A small contrastive image-text model, trained from scratch: encoder widths [128, 256, 512].
Rows from block 2 of the image encoder of a small contrastive image-text model, named by matrix and row number. Rows with one number belong to one channel. Each number is 50 + 10 x the weight over its row's rms, rounded and kept within 0 to 99. All counts start at 0.
After each channel's rows are labels from the 100 images, of 14848, where the channel reaches its highest value: "strongest on" is what is common among them; "lies over" is the class under the peak. Only what is clearly more common there than usual is listed. The data: rendered scenes of coloured solids on a plain floor.
# r30: branch 2 reduce pointwise conv (encoder.blocks.2.r3.0.weight, 64x128x1x1), inputs 0-127
# b30: branch 2 3x3 conv (encoder.blocks.2.b3.0.weight, 96x64x3x3, transposed, each kernel summed), outputs 0-95

r30.32:51 49 43 55 32 69 48 54 55 59 44 44 49 40 43 57 42 51 47 48 73 61 48 26 53 37 46 64 53 47 65 57 58 35 50 60 70 44 46 37 46 53 44 49 46 46 61 79 43 56 50 55 53 55 56 55 49 39 57 46 45 59 62 40 35 40 63 43 71 42 63 52 57 33 53 54 53 50 51 45 41 35 62 76 50 46 55 55 42 39 51 63 38 38 32 45 43 37 58 59 52 41 32 47 26 56 49 64 67 54 30 38 55 58 57 55 58 55 55 58 48 59 50 57 56 49 40 56
b30.32:62 57 46 43 60 50 40 44 61 41 46 59 44 51 53 38 60 55 42 41 58 47 59 73 42 63 39 43 28 45 37 44 33 51 48 44 39 51 42 40 55 43 54 50 61 41 35 49 42 49 64 51 47 56 43 35 38 37 51 48 43 39 55 54 51 53 53 45 43 54 31 55 46 59 66 51 73 68 53 43 40 63 29 56 35 63 55 45 33 56 56 41 44 63 46 25
strongest on: red object; light from behind the scene; tube; twisted bar
lies over: tube; twisted bar

r30.0:61 47 46 55 54 64 63 53 65 57 40 42 59 52 58 55 50 44 48 59 34 52 56 42 57 56 49 37 62 56 29 51 41 41 45 58 40 48 42 33 46 57 42 36 56 46 47 59 52 57 38 47 43 53 40 56 45 57 56 31 51 28 55 49 83 58 41 48 63 78 63 39 39 49 59 53 44 44 51 44 65 50 54 56 58 75 44 47 46 53 45 50 53 48 38 73 56 70 56 71 50 69 44 51 44 36 55 39 34 48 36 55 46 43 38 52 51 51 39 57 44 56 53 54 56 45 57 30
b30.0:54 50 53 41 47 42 45 43 43 53 49 44 27 48 53 32 53 38 42 35 47 71 49 47 55 49 58 58 50 58 60 51 67 59 33 52 50 40 37 55 51 46 51 30 46 30 61 38 32 58 56 66 53 42 39 37 52 29 61 45 55 47 45 56 43 60 56 77 44 46 31 63 54 56 29 55 54 37 54 62 45 40 33 65 59 56 54 47 47 46 44 55 59 50 44 38
strongest on: tube; bowl; largest object: tube
lies over: tube; bowl

r30.28:59 57 57 46 46 47 45 56 49 53 36 47 47 28 44 39 39 31 51 51 47 57 60 50 43 50 54 55 64 51 47 44 37 54 51 47 40 48 67 68 32 54 46 46 77 45 58 61 52 69 38 55 62 51 42 39 48 65 54 62 48 53 33 83 66 54 50 51 47 63 43 44 39 70 42 63 53 29 61 41 53 49 54 81 37 37 52 49 59 60 43 56 65 59 45 44 52 41 53 51 52 49 52 38 48 47 64 46 31 65 40 57 47 34 41 46 38 49 56 52 59 52 44 51 50 44 49 53
b30.28:49 60 56 56 35 30 61 41 50 26 50 51 36 46 50 44 29 52 59 43 55 49 47 45 51 57 60 58 51 50 54 45 60 45 36 64 40 33 56 45 59 49 53 37 47 40 32 50 61 57 40 41 39 38 52 51 38 38 39 54 62 54 38 51 55 54 61 58 44 34 61 44 46 38 43 41 39 39 59 33 47 27 55 41 59 32 39 53 61 47 48 31 29 47 53 34
strongest on: light from behind the scene; tube; cube
lies over: tube

r30.52:56 44 41 51 76 43 36 37 99 47 51 46 58 53 51 49 53 48 56 64 42 62 52 36 57 49 60 38 69 54 34 55 47 51 52 54 53 47 46 52 48 53 63 56 55 47 44 58 61 62 71 53 50 55 60 38 57 73 50 43 46 54 69 67 35 42 59 47 55 56 44 54 51 49 59 49 37 51 58 39 44 43 27 38 45 39 40 55 46 54 55 45 48 47 41 44 52 39 37 53 50 37 41 38 48 57 49 53 39 38 37 48 43 32 63 50 49 52 50 46 57 48 62 55 51 47 47 47
b30.52:43 44 46 66 40 48 53 70 76 36 61 41 44 50 55 47 23 36 51 56 52 35 31 62 32 45 47 54 51 40 54 49 43 38 41 45 48 62 58 59 44 31 42 53 54 55 55 46 50 48 56 52 50 47 48 56 35 48 62 44 47 36 43 61 51 31 49 41 52 44 49 49 42 38 46 39 33 37 43 53 51 34 45 39 53 40 28 32 63 54 58 58 55 61 47 33
strongest on: red object; cube frame; spring; largest object: cube frame
lies over: cube frame; spring

r30.51:42 49 48 41 61 41 52 39 35 65 54 45 55 55 59 38 49 47 49 42 34 73 55 59 67 40 52 46 31 56 54 64 54 48 45 45 59 43 47 41 59 46 50 63 24 71 52 54 46 58 37 45 45 46 47 34 67 53 46 51 72 62 78 30 43 51 69 42 58 33 41 73 42 58 41 32 39 49 48 53 43 45 35 53 46 48 56 52 41 41 55 58 52 34 38 50 53 54 48 56 44 45 46 38 46 35 54 76 43 50 52 59 48 50 38 60 55 61 59 55 44 61 47 51 49 45 51 52
b30.51:65 41 47 44 46 58 38 36 54 50 52 33 79 45 30 37 58 56 57 59 55 50 65 53 55 39 51 45 35 38 47 51 43 36 59 42 58 60 47 58 48 33 51 53 74 63 38 48 63 47 63 55 46 56 52 46 33 51 66 59 31 42 50 36 47 49 36 41 45 49 29 58 60 63 46 37 64 67 48 50 54 62 40 49 54 67 45 55 55 53 46 52 47 51 45 47
strongest on: chain link; green object
lies over: chain link

r30.34:54 57 64 57 46 61 43 53 67 58 40 35 47 50 52 51 35 56 44 67 75 35 60 46 32 72 47 58 84 43 46 45 46 51 38 66 41 47 64 41 50 59 50 41 64 42 56 59 54 52 59 45 59 49 43 46 56 57 55 59 45 67 53 66 70 52 57 39 55 65 45 67 39 49 50 57 51 51 42 54 42 52 51 60 43 55 59 56 36 38 67 67 55 51 65 49 43 55 42 45 39 59 42 53 60 55 57 48 63 57 62 58 48 29 35 48 27 39 48 45 62 49 39 47 49 42 51 44
b30.34:46 68 35 58 43 49 45 36 52 38 62 38 29 48 67 39 38 49 52 43 55 43 41 30 52 55 43 55 54 48 45 48 54 53 44 60 49 40 60 48 50 76 45 39 40 39 47 50 39 55 36 33 49 42 74 58 40 39 27 48 60 44 57 57 45 49 65 41 47 43 53 63 47 35 52 36 46 31 42 46 34 39 52 45 42 48 40 48 54 42 48 42 31 56 36 51
strongest on: light from behind the scene; tube
lies over: tube

r30.23:42 69 38 46 45 44 47 34 45 47 49 35 49 44 42 43 37 38 45 51 51 47 40 42 60 70 41 45 17 51 56 47 51 50 41 50 40 64 50 58 38 68 47 34 40 51 53 61 57 49 56 53 66 27 46 59 36 65 53 33 59 40 48 46 52 51 43 39 70 55 50 70 51 59 49 42 52 50 34 48 66 49 46 46 58 63 63 35 51 45 45 51 42 62 32 50 50 50 66 56 73 48 60 32 43 62 63 58 42 51 52 50 47 67 38 51 46 52 65 59 58 47 47 38 38 49 48 46
b30.23:51 61 64 62 50 59 53 44 37 55 52 48 32 51 61 70 33 38 46 44 63 60 48 44 48 43 59 42 33 51 67 54 51 42 41 42 48 48 45 52 72 29 60 46 56 45 55 64 52 35 43 57 56 37 45 41 45 56 45 35 33 51 44 29 36 61 55 33 42 41 50 38 37 42 54 58 49 32 37 57 58 45 44 40 52 48 60 33 57 42 36 59 52 52 52 68
strongest on: disc
lies over: disc

r30.49:48 51 45 50 57 36 37 48 41 43 44 68 62 50 47 40 47 39 39 52 60 44 55 57 50 63 38 46 61 57 46 46 52 69 53 49 44 63 40 39 46 50 51 33 60 56 52 39 49 60 62 44 31 67 36 50 65 68 49 69 62 47 38 53 61 63 42 46 55 54 61 51 39 60 37 63 47 48 34 63 49 44 23 32 44 42 41 42 43 41 64 47 57 56 57 44 54 40 60 37 59 27 42 70 38 69 53 40 32 53 54 47 55 50 44 59 61 53 59 38 54 60 53 52 42 33 48 62
b30.49:61 38 62 44 53 42 62 49 33 46 45 44 75 56 45 48 61 49 57 50 39 36 29 45 61 50 57 58 58 52 46 45 56 43 43 69 49 46 48 37 50 39 33 38 59 52 45 49 41 32 44 37 41 51 42 72 37 61 60 38 50 54 43 41 52 58 49 41 50 54 51 37 50 40 46 31 39 61 55 52 59 57 37 34 37 31 28 45 44 32 49 62 41 44 50 47
strongest on: cone; pyramid
lies over: cone

r30.57:61 42 53 52 58 62 37 25 70 41 53 59 42 46 49 49 45 37 34 49 71 17 43 38 44 47 36 39 46 48 33 56 48 46 55 42 40 50 48 45 42 43 49 49 44 45 59 49 50 62 38 53 36 59 36 56 52 51 47 49 55 49 54 48 53 47 46 51 29 43 55 41 44 62 53 55 45 56 43 49 37 46 54 32 44 39 53 53 58 48 47 62 40 46 59 42 44 53 42 34 41 49 52 57 40 37 74 74 45 44 55 69 44 49 79 49 46 48 69 63 43 53 62 46 39 59 50 66
b30.57:35 42 30 52 55 48 41 81 66 42 31 48 36 67 42 54 33 42 51 66 51 40 60 40 45 44 49 46 52 52 65 40 37 48 45 46 62 50 62 57 45 47 41 46 44 48 46 45 35 48 21 57 44 52 58 52 50 60 42 43 38 42 38 54 52 32 26 54 43 38 50 52 53 58 58 37 61 43 40 58 58 53 35 42 48 47 41 52 55 47 48 52 36 37 54 50
strongest on: spring; bumpy ball; count: five
lies over: spring; bumpy ball